Weights of a small contrastive audio-text model: text encoder layers 6.
Rows from block 2 of the audio encoder of a small contrastive audio-text model, named by matrix and row number. Rows with one number belong to one neuron. Each number is 128 + 32 x the weight over its row's rms, rounded and kept within 0 to 255. All counts start at 0. After the name is the row's rms in percent of the matrix's.
After each neuron's rows are labels from the 100 clips, of 14976, where the neuron reaches its largest size: "peak on" is the class under the peak. Only what is clearly more common there than usual is listed. The data: melodies that start on their tonic, played by one synthesised instrument. In brackets: how many of the 100, against the usual share in percent.
# u: gMLP up (value half) (encoder.blocks.2.mixer.u.weight, 512x384), inputs 0-191
# v: gMLP up (gate half) (encoder.blocks.2.mixer.v.weight, 512x384), inputs 0-191
# out: gMLP down (encoder.blocks.2.mixer.out.weight, 384x512, transposed), outputs 0-191

u.330 098 [148 147 107 152  86 123  89 155 120 165  85 119 194 131 115  93  75 165 113 162 140 137 112 136 124  80 159  93 152 148 143 120 112 140 130 113 141 153 137 116  63  64 150  50 143  70 101 149 226  74  83 102 147 159 123 161 120 113 122 151 143 139 154  84 132 163 128 133 158 113 119 188  79 159 122 121 115 143 123 162 103 157 114  81  49  99 107  97 143 110  88 105 109  92 168  35 108  96 156  71 140 155  62 104 152 172 100  71 116 102  73 118 115  95 112 112  99 111 114 200 103 176 197 119 120 134 129  98  86 112 128 139 113 153  80 150 101 120  88 132  83 131 152 122 149 178 146 224 156 156 114 160 222 138 102 186 147 130 192 112 141 123  69 118 127 138 142 140 191 155 140 151 167  55 145 188 124 136 161 141  77 104  84 120 172 119 102 133  79  76 146 124]
v.330 097 [111 128 141  57 159  91 109 123 144  71 162 118 170 128 157 146 150 123  79 134 162 124 190 117 146 121  88 132 136 146 143 104 154 113 198  92 202 148 153 135 180  69 105 139 132 172 145 142 139 132 181 111 111 165 156 126 158 145 104 116 104 156 158 139  99 121 138 113 128 120 143  86 105 172 132 100  89 115 132 128 108 159 108 160 104 108 152  99 140  67 136  90 125 171 176 129 166 152 149 131 124 133 143 152 182  88 105 112 143  95 131 141 103 152  91 191 194 141  76 146 158 126 139 119  93 160  99 117 117 156  48 123 120 153 176 166 125 190 156 134 186 122 149 149 101 180 164  91 109 148 150  86 118 165 148 135 118  91 107  91 196  80 146 172 126 158 116  93 101  86 101 117 129 116 157 112 168 138 134 152 141 107 121  93 129 147 137 135 109 111 111 151]
out.330 093 [152  95 102  97 108 113 147 113 145 120 121 173 112 125 124 139 173 120 161 112  88 114  93 114 105 128  95 140 114 125 134 107 131 144 167 104 138 101 119 156 179 132 134 170 149 183 160 181  64 183 161 114 131 109 129 118 167  82  64 100 108 111 126 122 131 146  95 152  97 142 124 138 107 130 145 139  99 129 122 136 157 123 153 140 189 104 173 108 106 114 173 139  94 138  56 189 172 188 108  74 106 144 180 170  82 132 135 126 100 162 149 111 128 150 107 137 134  92 154  90 112  94  68 105 110 133 125 123 150 104  46 137 138 138 159 163 147  78 136 116 125 142 113 115 108  70 145  80 106 105 191  76 152 106 127  53  88 134 150 179 138 110 116 156 146 160 133  78  44 130 102  90 119 157 111  63 139  77 138 143 163 111 120 185 121 126 125 170 131 108 129 134]
peak on: D#4 (43 vs 2.1)

u.376 086 [142 128 150  98 120 180  92 176 108 185 173 114  76 136 113  75 153 157  84  85 177 141 167  47 114 107 123  62 159  73 136 140 108 204 183 143 103 161  95 122 163 104 147 155 156 116  78 148 111 106  87 110 113 141 186 115 125 165 170 140 150 142 125 123 121 124  62 118 111 126 208 107 121 117  90 105 100 137 174 130 148 115 164 110 188 125 119 114 102  98  85 167 125  64 145 156 155 102 161 126 116 171 153 119  84 163  99 160 140 120 136 149 132 124 160 160 131 143 175 167 131 143 119  56 113 103 189 210 115  88 160 127 127 107 142 148 178  65 148 119 100 105 114 121  87  79 163 201 153  89 111  84 154 116 171 156 152 166 128 180 126 104 174 135 100 102  99 145 138 152 123  65 142  91  67 110 114  75 101 146 151 115 160 171 165 128 169 162 140 165 124 123]
v.376 091 [150  71 102 187 105 118  79 154 166 150 106 123 119 134 121 148 107 133 177 124 117 150 151  95 106  94 139 178 149  90 145 148 198 109 107 119 124 113 123 120 112 101 131 151 160 121 103 137  97 125 208 150 186 172  56  77  97 153 173  91 163  78 136 132 112 161  43 145 131 160 160 119  78 123 112 135 157 145 129 138 108 131  99  88  96 111 155 162  89 150 113 132 141 125 217  70 112 114  96 157 178 142  98 167 152 175 104  88 132 141 104 201 102 128 150 120 137 108 114 153  99  99 139 102 111 133  83 181 142 139 127  90 145 144 125  71 141 154 138 151  69 120 103 102 143 142 116 106 129 133 112  99 158  78 133 150 133 151 106 137 135 140  64 152 112 105 128 147 146  98  65 123 126 182  89  61 179 182 130 193 145 110 147 144 107 179 182 117 150  96 181 106]
out.376 090 [201 147 161 116  70 101 137  49 133 171 155 162 143  60 119 137 184  91 122 106  76 176  97 136 129 128 142 119 125 151 124 153  66 108 137  61  91 104 106 143 113 101 137 195  84 117 144  77 121 111 159 179 137 118  84 109 165 138 101 132 108 121  99 144 140  80 139  87 148 110  94  53 117 115 100 178 121 176 111 158 156  85 174  84  75 119 101 152 114 143 163  85 181 144 141 167 131 104 131 160 135  36 122 129  95 110 149  85 185 191 137 163  89  95  99 123 129 128  70 116 134 157 116 174 175  85  96  72 137 115  68 106 126  83  79 125 119 126 149 124 141 127  95 157 143 153 100 128 156 114 172 159  72 161 129  71 137 113 103  80 133 126 128 172 114 182 129 136  82  77  98 107 152 148 136  97 105 107 155 106 151 163  83 154 140 130 119  94  72 116 127 132]
peak on: C6 (29 vs 0.8)

u.473 111 [157  87 169  92 127 109  96 125 104 144 172 163 137 119  81  95 130 177 103  80 123 140 116 177 126 105  92 136 121 114 125  97  74 171 125  85 106 118 167 130 184 129 109 126 140 105 115  90 127 111 191 112 112 102 108 199 165 136 183 109 138 121 160  82 162 156 127 148 127 122  88 110 145 136 127 131 142  86 172 139 115  93 142  72 149  67 155 108 106  57 131 158 133 135  81  68 189  81 120 136  73 110 101  79 169 185 122 107 196 168 107 153 125 142 162 138 119 109 176 153 141 127 128 126 130  80 130 187  86 109 116 108  93 108 103 154 134 171 143 109  99 105  67 185 164  98  93 119 148 122 108 138 124 172 115 121 175 130 128 162 107 138 126 137 139 110 138 105 162 161 159 155 116 141 127 137 103  93 125  72  80  84 151 133 145 107 200 101 131  83 159 121]
v.473 114 [183 253 148 123  82 190 123  99 154 175 131 112 133 147 146  97 131 114  99 141 146 167 122  70 143 131  47 123  96 104 112 139  97 155  77 119 130 149 124 166 175 160  91 113  93 118 152  74  99 104 149 154 112 104  90 121  79 140 128 110 114 143  95 109 156 104 115  91 174 149 159 105 121 136 131 143 134 105 123  91 170 149 192 157 117 126 161  77 170 202 159 139 135 115 117 126  60 129 142 148 121 121 137  82 133 136 130  88 131 146 183 118 102 129 137 121 169 110 129 132  94 100 144 109 125 111 107  89 115 139 103 105 137 165 138 109 118 119 145  67 143 121  78 135 107 110 141 164  90 144 180 164 148 145 134 120 190 154 124 129  93 139 114 139  87 113  91 153  88 150 148 154 145 161 146 162  87 162 131 123  95 131 120  87 139 143 207 160 152 149 165 128]
out.473 112 [168 107 104 178 166 107 125 139 107  82 161  88 107 108 112 148 162  94 102 133 113  62  91 122 141 164 157  78  98  73 109  97 167 116 175 167 132 142 131 128  84 138  82 191 109  76 126 114 193 119  88 113 112 135 155 140 126 163 113 155 144 133  82 165  80 110 109 164 123 179 135 185 129 147 143 140 146  98 139 124 117 160 128  68 124 156  91 114 160 166  96  86 136 168 121 108 133 115 131 112 115 170 105 145  87 110 108 211  65 161 132 166 187  70  99 138  86  97  81 135 143  84 124 125 132  84 125 126 169 110 132 127 126 150  82  75 124  89 100 108 163 169 119  67 131 129 106 153 135 167 135 117 153 104 125  93  99 100 111 144 146 149 104 139  75 149 165 147 146 106 167 119 133 141 128  76 118  68  97  71 122  99 105  78 139 162 142 193 119 143 106 186]
peak on: D#4 (33 vs 2.1)

u.500 120 [150  83 122 155 104 173  91 148 131  65 106 149 133 175  97 129 163 124 113  67 130 160 136 102  92 134 115 157 155 153 175 192 153 122  95 142 153 146 154  91 122 139 109 118  66 109 121 138 145 127 143 117 184  81 104 179 155 117 209 166 113 162 119 113 103 111 140 112 138 108 113 113 170  98 122 186 143 104 129 120 174  91  99 139 113 156 107 125 143 169 109  62 123 166  75 132  89 149 146  93 134 199 130 155 120 134 205 139 163 123 172 155 180 160 163 114 121 141 146 107 117  74  85 158  87 101 151 115 137 109 123 137 125 150 123 133  71 106 102 167 116  93 159 113 168 144 161 120 156 149  94  79 149 123  87 117 128 129 130  81 160 114 137  69 128 100 169 122 122 171 112 167  96  89 149 154 168 143 106 121 148  71 125 122 132 146 121 125 106 191 136 105]
v.500 123 [141 113 169 122 104 135 162 174 143 135 136 156 123 172 127 177 104 146 120 146  76 106  96 103 166 135 160 102 109  45 110 106 136  99 118  93 118 103 106 143 175 128 110 106 124 113 138 112 103 131  92 115 165  77 160 135 151 136 107 143 101 107  82 122 128 170 140 179 145 136 116 117 117  93 144 109 111 104 133 147 125  92 131  96 131 120 124 129 120 183 137  99 130  93 109  72 145  90  94 177 186 103 145 136 123 171 155 154 111  89 135 115 118 140 136 174 154 167 122 164 139  81 149 132 128  81 110 134 155 178  85 167  81 131 100 111 141 184 143 123  96 125  55 129 140 137  59 121 165 127  47 136 171 201 132 148 156 141 157  64 141 167 146 163  77 136 123 106 188 125 136 117 139 179 137 143 110 179 115  71 200 180 161 113 163  97 105  86 153  96 139  80]
out.500 111 [185 122  84 147 129 151  86 149  47 172 109 192 106 108 102 120  99 109 125 159 133 149 156 110 122 121 135 151 114  84  69 104 200 165 140  74 114  94 116 107 125 121 131 140 128 110 148 120 120  56 155  72 146 129 124  96  79 154 118 139  75  95 168  96 139 110 148 123  79 142  90  88 119 176 139 158 159 180  64 122  97 190  93  76 111 127 182  98 156 198 131 141 146  81 121 109 167 148  97  69 164 103 110  86 153  76 107 169 123 152 100  69 135 150 135 171 136 162 120 135 173 113 199 132 146  72 148 114 127 170 120 106 157 108 134 147  89 158 168 110 150 196  90  95 105 104 119 155  92 146 167 138 105 127 132 116 104 197 124 112 124 110 113 208  77 170 162 101 117 113  86 138 116 144 127 166  90 160  95 107  49 153 109 165 182 143 130 167  94 130  84 113]
peak on: no note (89 vs 30.3)

u.170 094 [163  81 159 186 109 165 127 147 192 149 125 108 117 173 144  97 157  80  86 141 131  83 120 141  99 175 133 150 164 143 199 158 135  55 169 152 132 146  96 191 149 143 119 134 168  91  67 139 144 158  97 106  94 105 136 113 128  78 129  79 153 140  52 158 111 147 100 117 131 163 154 100 134 140  91 124 127 119 145 138  71 126 152  97 129 164  91 110  77 169 175  79 142 167 231 126 122 122 127 122 144 100  88 160 111  83 130 112 102 135 153 141 191 119 146 199 178 181 119 127 112 119  40 136 111 122 169 130 116 156 156 116 121 130 165 146 151 114 174  93 136 113 161  86  92 161  98  96  82 136 143 104 102 105 109 201 112 117 157 138 149  99 144  97 210 118  92  93  71 174 128 125 129 147 101 117 185 201 146  99 160  84 150  92 115 116 117 149 158 136 133 170]
v.170 100 [ 61 154 157  56 116 109 121  72 102 189 110 168 148 185 145 127 117 196 200  93  88  96 137 167 133  89 136 122  83 119 125 112  86 108 101 157 121 116  76 148 124 127 157 102 107 121 126 113 109 131 173 124 127 154 103 119 132 155 151 124 132 178 125  66 164 134 165 147 156 121 117 158 188 116  76 150 126  97 100 147 119 123 100  53 112  63  96  56 142 143 172 164  95 100 114 115  74 121 144 102 114 128 142  98  72 176 145 147 102  65 143  92  97 123 170  96 159 111 133 178 132 124 161 151 120 143 154 114 127 107 108 130  90 194 170 124 159  71 129 159 135 129 226  64 195 138 105 131 151 172 142  88 178 130 151 121  89 104 128  82 162 115 159 118 210 154 165 145 163  96 135 118 116 150 147 181 124 136  95 179 140  92  91 136 174  95 171 150 167 136 182 129]
out.170 099 [ 98 131 132 109 103 101 133  85 119 121  88 113 135 125 176 152 102 100 123 118 126 116 116  89 105 131  72 158 149 171 118 106 100 121 113 164 118  68 119 127  86 115 176 102 125  76 211  65 108  93 107 128 119 203 180 129  95 174 204 186 179 148 174 171  89 102 147 158 105  95 141 160 114 105 117 141 157 103  91 137 101 143 145 140 111 123 166 169 110 161 145 168 111 210  99 141 166 111 126  81 184 185  91 120 146  76 158 127 184  99 125  98  95 152 119 108  96 115 152  82 120 116 159 138  93  95 142 144  99 109  64 133 136 173 140 161 148 142 117  99  86 144 217 127  90  88 105 152 106 167  49 198 126  93 142 110 114 174  69 201  99 135 131 186 153 109 145 120  90 117 138  89 151 137 177 124 156 122 176 105 147 132  65 146 153 126 116 115 126 120 157 128]
peak on: D#4 (65 vs 2.1)

u.480 100 [130  71 130 110 116 105 118 143  84  72 107 169 129  92 118  56 115 132 151 101 155 124 127 162 108  98 155  96 104 181 148 129 169 117 133 125 152 156 158 165 146  78 123 141 108 143 126 101 190  94 130  72  97 187 106  95 147 111 146 143 140 133 101 116 126 135  90  78 122 119 146 119  61 138 126 118 197 169 108 113 179  83 126 131 101 121 141  94 126 107 141 178 124 135 157  93 133  73 108 131 154 116  79 130 108  86 171 145 108 102 137 146 144 140 138 154 129 128 107 119  94 102 112 141 119 122 116  88 125 109 111 115  95 164 127 110 124 113 101 172  99 100 107 115 121 126 107 199 168 115 142 115 171 143 135 134  86 152  85 125 182  98 121 106 186 189 123  76 199 202 154 172 154 102  86 151 193  76 117 104 119 158 161 149  68 141 127 179 125 130 127 125]
v.480 097 [152 146 163 152 121 159  98  85 119 152  97  74 128 190 198 131 104  97  97 168  60 115  96 160 105 115 147 112 167 114 112  79  89 115 120 111 138 109 163 194 138 162 217 140 118 112 220 146 147 107 115 159 134  96 110  84 121 132 120 123 100  89  83 104  75  72  67 126 137  85 153  91 164 134 127 109  86  99  93 118  97 150  53 111 129 124 104 126  93  93 115  36 150 159 107 153 181 115 144 103 180  90 109 106 127 137 156 144 206  72 113 112 136 140 129  82 145  91 160  98 136 106  57 155 133  85 121 148 117  64  98  89 130 112 134 112 180 172 149 107 152 153 124 149 132 135  88 155 127 193 129 159  88 114 142 122 134 138 134  41 137 119 156 127 138 153 158 149 144 180 173 139 137 137 217 115 125 162 157 166 138 101 146 114 201 100 134 108 146 100 129  82]
out.480 096 [143 103 159 154 155  81 133 127 172 112 154 154  53 148  67  42 143 164  70 131 163 116 110 106 162 151  50 123 141 140  98 107  76  84 115  79 115 113 187 144 175 136  50 118 103 151  92 174  93 147 151 158 133 162 138 160 160 179 145  95 140 121  86 143 149 109 159 135 165 157  82 110 124 146 180 102 108  46 169 172 107 130 126 104 121 177 131 148  85 143 150 180 180 124 111 121 163 137 167  90 139 122 214  98 126 133  94 121 137 143 114  83 148 124 136  83 113  95 151 114 114 127 132 149 125 149  90 101  84 153 150 101  83  86  90 106 127 157 113  27 165 180 170 137 104 105 175  59 154 128 152 191 130  87  96  97 148 132 126 100 139 159 123 128 128 123 146 128 144  71 100 142 111 164 138 188 127 135 112  81 142 107 112 162 221 197  76 126 118 154 110  91]
peak on: C6 (66 vs 0.8)

u.504 096 [122  79 109 154  86 102 174 110 129 186  83 132 136 141 133 132 106 146 170 126 109 115  82 127 156  87 135 127  49 120  73 102 154 137 129 110 133 139 208 155 165 108 128 170 140 118 143 233  88 110 148 182 128 127 144 105  71  87 170  86 108 129 183 133  65 117 112  80 129 162 136  70 113 195 149 124 113 144 140  96 151 152 153 159 159 231 126 124  95 200 107 133 110 119  98 127 137 129  55  88 122 133 155 151 135 138  97 102 183 126 158 149 146 148  94 116 124 114 113  92 121  64 116 124 164 172 129 147 181  64 136 140 117  98 108 131 163  85 120 122  93 167 212 128 118 213 134 154 145 130  81 134  91 133 143 120 130 178 109 153 149 128 130 191 148 127 114  78  97 142 152 111 172  97 192 147 130 107 179 127 104 146 134 131 186 150 143 190 168 120 108 124]
v.504 097 [ 99 102 128 131  91 162  81  90 144 169 133 125 146 131  65 194 153 126 207 140 131 129 133 140 158  70 131 159 162 112 115 101 174 164  68  96 158 142 192 122 134 123  97  91 163 148 147  81 113 124  88 167 166 102 106 117 116 139  72  97 145 146  67 136  97 122 121 156  77 119  92 218  67 166 123 198 112 134 113 116 119 184 155 126  90 154 166 167 118 144 164 144 118 180 184 180  83 161 146 178 183  67 104 127 105 126 108  89 132 117 116 115 114 170 145 130 151 138  64 144 170 137 164  86 127 149 187 126  80 160 123 169 119 187  55 107  99 154 130 155 122 147 158 133 121  88 182  95 125 120  95 116 198 168 127 140 122 126  93 125  78 133 159 174 124 115 146 159 130 133 147 140 145 115 139  65 138 181 141  57 148 170 144  83 124  95 128  81 140 158 127  92]
out.504 093 [ 94 150 163 109 183 172 108 109  97  94 197 139 116  73  73 126 105 134 126 169 140  83 146 156  93 178 143 100 184  65  90 134  98 187 145 158 140 138 106 132 127 102 147  59 123 141 129  90 139  98 165 102 137 153 121 149 149 105 114 156 193  65 128 147 102  99  70 150 195 144 177 117 137 123 157  94 132 127 143 121 134 139  58 139  82  91 133 106 153 106 151  83 143 106 148 131 140 138 138 131 104 163 112 104 112 165 138 175  67 129 150  98 119 141 125 136 114 161 125 167 107 152 130 116 133 141  76 147 159 123 130  82 163 106 127 162 114 136 111 107 179 109 104 137 129 134 154  75  59 156 124  78 157 134 134 138  99 165 119 207 147 132  86  99  91 127 143 114 124 108 134 127  28 163 123 111 174 145 144 140 141  84  84 137 126  90 121 126  90 151 130 136]
peak on: C6 (46 vs 0.8); C5 (27 vs 2.1)

u.437 106 [102 147 147 109 107  99  98  84 111 120 157 100 139  83 112 124 148 156 103  89 126 141 149  88 133 137 123 156 103  90 160 160  75 105 127 163 168  64 147 114 121 137 152  92 138 178 117 141 101 103  71 120  96 106 178 130 114 124 115 152 135 123 168 166 170 144 121 103 130 154 134 109 112 114 112 158  89 187 216 154 120 119 161 138 150 148 116 145 179 115 108 192 159 134 130 198  78 111 157 121 144 171  98  80 112 145 109 135 124 134  85 111 101 116 108 159 121 149  92 160 113  76 110 124  80 171 140 123 191 136 123 161 132 135 114  84 161  96  66 171 154 103 135 106 174 235 153 124 166 191 124  89  92 145 105 149 153 128  96 145 171 122 170 103 151 118 119 145 148 159 192 147 156  95 113 109  99 124 141 125  77 109 125 182 152 170  77 140 120  61 166 103]
v.437 104 [144 124 133 149 122  95 133 153  66 133 123 107 134 118 142 161 119  93 101 146 187 109 130  89 202 120 123 118 127 105 222 139 164  91 163  85 134 157 120 119 160 128 166 130 143 115  76 157 146 117 147 104 148 124 203  83 144 155 182 119 126  85 102 123 129 145 167 179  80 145 148 108  95  73 176 169 109 143 121  63 136 116 159 157 139 185 162 141 136  94 187 109 155 192 100  92 161 121 127 171 142  85 139 150 117 135  99 113 102 166  49 156  72 157  83 110 153 161 119  83  96 161 107 192  67 120 138 106 161 145 148 204  88 112 149  77 116 146 118 122 136  83 116 126 153 121 181 124 150 140  88 116  65 111 113 124 137 170 118  86 151 121 106 101 137 112 122 166 150 183 159 118 126  62 102  94 145 142 173 185 168 124 154 104  91  49 139 125 172  72 150 159]
out.437 103 [156 112 123 130 122 108  89 106 112 134 154 173 188 109 215 173 130 158 122 119 133 139 120 176 135 130 137 128 129 104 132  80 104 151 150 145 121 168  61 105  86  77  82 167 171 124 189 143 173 151 175 125 190 186 135 176 135 150 173  93 147  41 128  92 115 127 104 112 163 118 171  83  94 163 123  97 145 137 139 115 148 167  95 152 150 110 104  86 103  99 106 122 110 169 151 120 173 116 102  99 168 131 113 160 141 133 115 145 112 121 209  96 104 154 151 102  99  98  84 136 106 157 103  81 131  87 170 128 154 113  98  96 119  98 201 118  79 127 112 113  91 116 163 164 112  70 148 124 123  81  74 114 155 152 112  97  72 105 158  87  83 151 145 151 109 164  94 117 131 102 121 132  79 111 109  98 123  74 111 145 190  99 178 157 137 145 110 199  90 150 141 156]
peak on: D#4 (34 vs 2.1); D#5 (28 vs 2)

u.28 097 [114 157 121 193 109  61  79 151  91 139  98  69 200 128 117  92 134  91 133 128  90  94 120 155  83  88  93 172 199  81 132 137 167 123 111  98  52 135 108  59 149 117 163 123 106  99 160 171 123 120 105 106  61 110 177 146 129 124 128 108  86 130 129  91 162 158 171  83 170 132 137 150 136 142 118  67 151 100 140 120 150  70 140 150 114 102  94 132 121 100 121 188 158 144 141 133 139 129  99 146 138 116  95 182 128 113 164 137 138 115 142 135 101 115 160 121 101 132 149  66 103 147 113 143  80  94 143  82 121 119 120 182 110  69 157 181 115 142 119 127 160 180 106 126 140 110 132 108 125 141 144 107 132 125 177 115 108 152 169 138 161 133 139 132 144 140 153 125 150 146  99 170  77 144  98 148 166 136 133 179  86 127 183 130  74 194 118  99 123 131 131  93]
v.28 101 [144 144 146  77 185 172 142 146 140 151 130 109 158 123 169 145 140 125  15 131  88 128 175 128 128 111 144 174 126 102 189 148 115 152 186 102 100 122 103 116 198 113 150 115 165 108  87  87 112 197 134 119 132 138  95 181 189  70 166 142 152  95  99 141 108  35 134 134 110  87 116 149 150 132 161 182 120 116  65  79 191 180 120 113 125 143  85  78 125 129 127  75 137  99 142 117 138 159  90 112 125 138 108 147 199 134  96 139 120 167 174 114 167  82 116  94 118 122  75 167 163 140 194 172 126 142 144 120 100 125 206 145 183 151 128 146 144 111  95 118 148  76 105 154 150 108 119 119 128 131 124  98  99 136 143 126  95 123  93 168  91 125 200 146 130 133 112 123 125  88  84 184 147 119  68 155  76 148 124 112 132 140 143 153 152 158  89 114 103 164 136 128]
out.28 095 [120 127 104 122  44 183 113  78  95 133 120  91  90  76 109  83 152  76  87 101 159 154 138 115 175 158 127 188 127 136 182 185 120  93 111 141 182 104 138 131 106 143  55 109 122  96 116 147  74 146 127 120 175 160 128  78  75 151  93  55  98 139 136 191 107 118 123 152  85 157 157  82 138 104  92 101  97 122 135 128 142 164 171 120 117 118 130 151 141  97 100 109 116 142 149 155 108 114 222 111 164  93 136 143 138 110 111 107 179  95 118  88 122 109 107 168 124 114 122 165 113  52 156  93 159 137 157 123 141 113 109 114 131 113 117  77 153 160 128 161 161 143 134 176  98 141 129  62 124 144 111 155 127 129  81 104 139  86 126  83  99 117 123 114  91 111  88 114  93  90 108 178 111 120 157  50 131  61 156  61 125 111 167  98 108 114 176 141 169 158  90 139]
peak on: C6 (72 vs 0.8)

u.101 103 [121 106 129  83 121 112 165 201  63 171 132 132 103 117 113  81 164 176  98 107 156 148  94 100 129 111 176 179 147 146 153 107 162 140 130 152  94 146  81 123 182 148 150 175 118 109 136 156 143 119 152 148 125 109 102 166 127 163 102 149  77 117 159  83  86  98  81 118 137 160 117  62 134 164 128 135 154  94 126 143 138 125 174  72 175  88 141 117 160 149 138 176 112 134 163 111 142 117 152 104 119 161  80 151 126 153 153 157  60 152 162  61 125 104  98  62  59  56  79  91 136 126 108 191 150 164 150 123 105 116 122  92 123 196  94 152  64 172 115 138 149 105  99 162 102 111 132 126  86 104 112 178 138  89 136  54 103 181  95 174 142 138 164  93 145 142 106 157 126 110 122  48 120  90 140 147 186  84  91 140 181  97 142 191 157  91  84 231  82 108 105  65]
v.101 116 [133 175 100 115 122 127  93 137 120 114 117  96 160 141 118 125 112 117  90 130 136 178 124 148 120 116  95  98 122 188 177 131 114 138  54 107  98 107 165  88 145 147 146 121 159 136 139  87 109 169 171 144 142 154 139  51 143 101 108  71 160 124 118 163 164 132 136 148 130 156 129 135 146  85 160 164 158 123 133 111  84 123 146 187 147   0 115 132 162 113 148  31 160 113 130 150  83 117 159 147 164 139 105 192 140 183 161 136  91 129 211 139 125 146 117 113 148 179 113  76 140 102 141 166 151 151 110  77 120 101 131 139 114 139 101 102 126 152  80 117 105 130 188 162 147 131 134 124 111  92 176 114 100 115 166 193 179 162 135 122 131 153 124 114 102 129 113 132 118 137 112 134  82 132  98 165  86 141 185  84  90  95 118 179  68 101 105 154 138 157 186  94]
out.101 109 [126 108 155 110  76 125  86 122  99  85  92 119 104 128 147  77 135  88  87 184 113  90 164 104 154 149 120 125 156 122 126 110 127 133 139 133  71 144 136 144 117  89 119 129 157 115 193 168  69  90  75 128 173 161 161 121 114 114 149 147 134 150  86 122 124 104 130 132 161 154 105 173 107 148 127 149 109 187 163 137 110 150 138 157  89 170 136 124  35 128 126 125 149 113 136 149 175 160 178 177 134 145 193 119 112 113  93 141 116 153  92 156 182 130 112 139  86 129 111 180 211 104 103  90 130 129 157 132  35 151 125 141 142 142  66 133 191 169  72 136 251 187 103 103 160  86  80 138 147 114 107 130 165 130 165 105 126  30 155 157 113  94 113 155 100  65 183 178 125 186 153 148  94 124 160  69 138 141 127 107 123 116 100 134 134 127 140 126 148 128  74 171]
peak on: C6 (34 vs 0.8); C5 (30 vs 2.1)

u.141 103 [136 142 131 120 172  54  85 143 101 109 101 115 126 149 130 112  95 137 107  91 121 169 120 134 153 162  77 108 124 122 125  95 166 168 131  78 131 145 159 139 105 110 175 150  96  93 149 105 156 119  91  66  61 222 103 123  87 117 147 169 118  32  98 109  99 125 160 141  88 125 187 147 103 166 132 124 164 147 131  68 158 131 180  76  95 116  77 135 149  77 114 192 118 107 152  97 117  89 160 146  99 107 212  74 138  74 179 124 120 163 139 149 157 123 166 180 159 114 134  53 136  66  92 155 162 121 173 136 158 135 126 134 110 106  89 125 134 113 133  90 127 115 146 106 112  90 122 141 131 128 122 137 109 203 146  62 122 150 135 191 100  41 147 135 147  71 158 131 121 143 103 186 104 138  82 134 163 168 174 152  91 100  97 118 114 140 120 172 143 148 145 140]
v.141 096 [230 122 117  42  82 127 111 200 108 136 112 162 108 151 141 148 126 126 126 124  61 108 105 193 133  94 164 143 148 152 145 148 140 175 112 160  45 165 132 109 110 137 104 146  92 115 148 102  95  67 157 116 152 134 100 157  53 157  77 118 165 105  96 192 150 147 121 128 118 129 156 129 173 147  96 122  73  87 109 130  76 140 106 117 140 145 119 149 169 154 138  88 144 136 116 143 174 148 138 185 136 110 146 132 156 104 133 133 106 136 122 150 103 110 133 108 207 153 158 167 173 188 139 170  76 150 103 131 122 155 104 153 142 135 130  72 173 175 134 127  82 180 133 116  93  71 168 128 147  86  72 151 183  79 144 102 131 128 129 130 107 151 108 124  83 137 110 128 133 103 123 140 130 129 142  92  99 128 132 138 176 116 192 125 123 125 121 139  80 140 110 128]
out.141 102 [145 142 133 198 113  60 121 131 162  90 180  91 162 114 140 167 171 139 174 121 136 120 174  88 131 136 155 106 140 183 137 101  90 126 109 125 130 149 181 181 114 159  80 160  55 113 102 135  86 159 196 122 144  73 137 104 138 170 114 163  94 192 161  96 141 133 174  62 181 142 203 120 154  88  70 138 104 134  95 106 105 106  73 124 109  97 135  50 142 117 162  98 175 124 127 149 191 143 159 112 108 155 126 125 108 154 163 121 102 126 139 112 165  99 128 137 131 160 107 117 121 126 158 106 151 111 103  89 163 161  96 103 140 144 101 119 171 162 109 129 102 164  85 161 125 171 121 145 154 163  87  86  83 159  88 148 111 116 146 107 155 155 122  82 172 126 124  93  92 144  70 141 136 148 128 100 119  68  87 117 147  91 148 147 134 140 130 149  77 142 137 147]
peak on: C6 (79 vs 0.8)

u.279 126 [180 122 178  95 147 131  94 152 118  96 154 142 161 113 180 115 146 174 100 131 185 107 126 136 122 154 105 113 183 139 159 171  76 103  89  59 127  99 156 118 167 180  99  92 181 116 154 138 191 170 123 122  64  75  97 176 155  77 141  98 166 149 118 114 136 155 193 144 130 115 123 162 129 123 187 109 188 147  67  97 146 186 182 139 124 162 157 149 131 107 107 142 161 126  71 133 175 169  56 160 140 118 157 129 103 111 103 102 169 114 140 121 103 101  93 104 116 136 132 109  79  77 152 119 117 192  88 147  93 105 139 140 111 126 108 107 115 173 151 177 143 147 101 156 137 155 156 116 146 167 143 103 184 136 138 123 122  97 128 108 154 123  98 117 148 127 119 129 130 116 123 145 102 145  91 163 146 135  88  65  92 139 108 165 142 131 158 145  96 132  90 175]
v.279 124 [127  66 109  82  78 129 173  86 139 116 149 135 131 103 164 155 128  97  40 135 120 150 148 163 177 133  85 119 100 130 128 168 107 153 127  77 114  99 104 142  97 134 152  80 115 220  99 118  72 131 181  78  99  96 131  79  97 174 116 148 112 138 171 124 143 166 143 115 130  99 167 151 127 103  88 105 109 156 116 103 159 200 125 171 115 111 107 165 102 188 103  63 116 125 170 121 111 110 141 153 146 108 118 141 160 126 155  72 120  90  94 106 140 126  93 126 156  88  73 103 111  95 173 148  85  79 159 117 110 101 168 119 106 124 160  98  96 131 132 148 113 125 101 115 160 119 106 128 133 113  99 146 176 124 172 160 141 105 109 150  88 231 159 155  78 144  93 151 132 140 149 128  93 111 107 149 125 107 165 188 140  66 212  82 152 133  95 111  96 127 155 150]
out.279 120 [143 176 120 102 153  99  66 174 120 137 136  99  78 144 115 131 126  98  82 132  76  95 158 164 116  86 143 133 138 234 107 146 162 116 107 146 111 177 122  60 125 120  54 143  20 105 124 189 110  98 153 141 152 141 126 120 139 143 137 164 111 157 114  87 121  77  80 108 146 134 141 105 126 146  84  99 155  78  84  91 114 113 130 141  80 100 137 100  94 122 109 120 117 155 120 169  87 124 103 123 154 139 133 133 138 145 135  98  93 128 125  70 125 186  67 165 102  84 107 155  67  99 145  96 167 114 117  83 110 111 105  79 130 122 105 126 146 125 171  67 137  80 160 118 143  86 101 242 125 114 156 102 100 160 109 162  90 161 107 160 128 151 173  97 150 132  92  93 148 140 176 162 160 124 154 110 126 169 162  55 139  52 129 130  53 142 104  70 159 155  78 126]
peak on: no note (89 vs 30.3)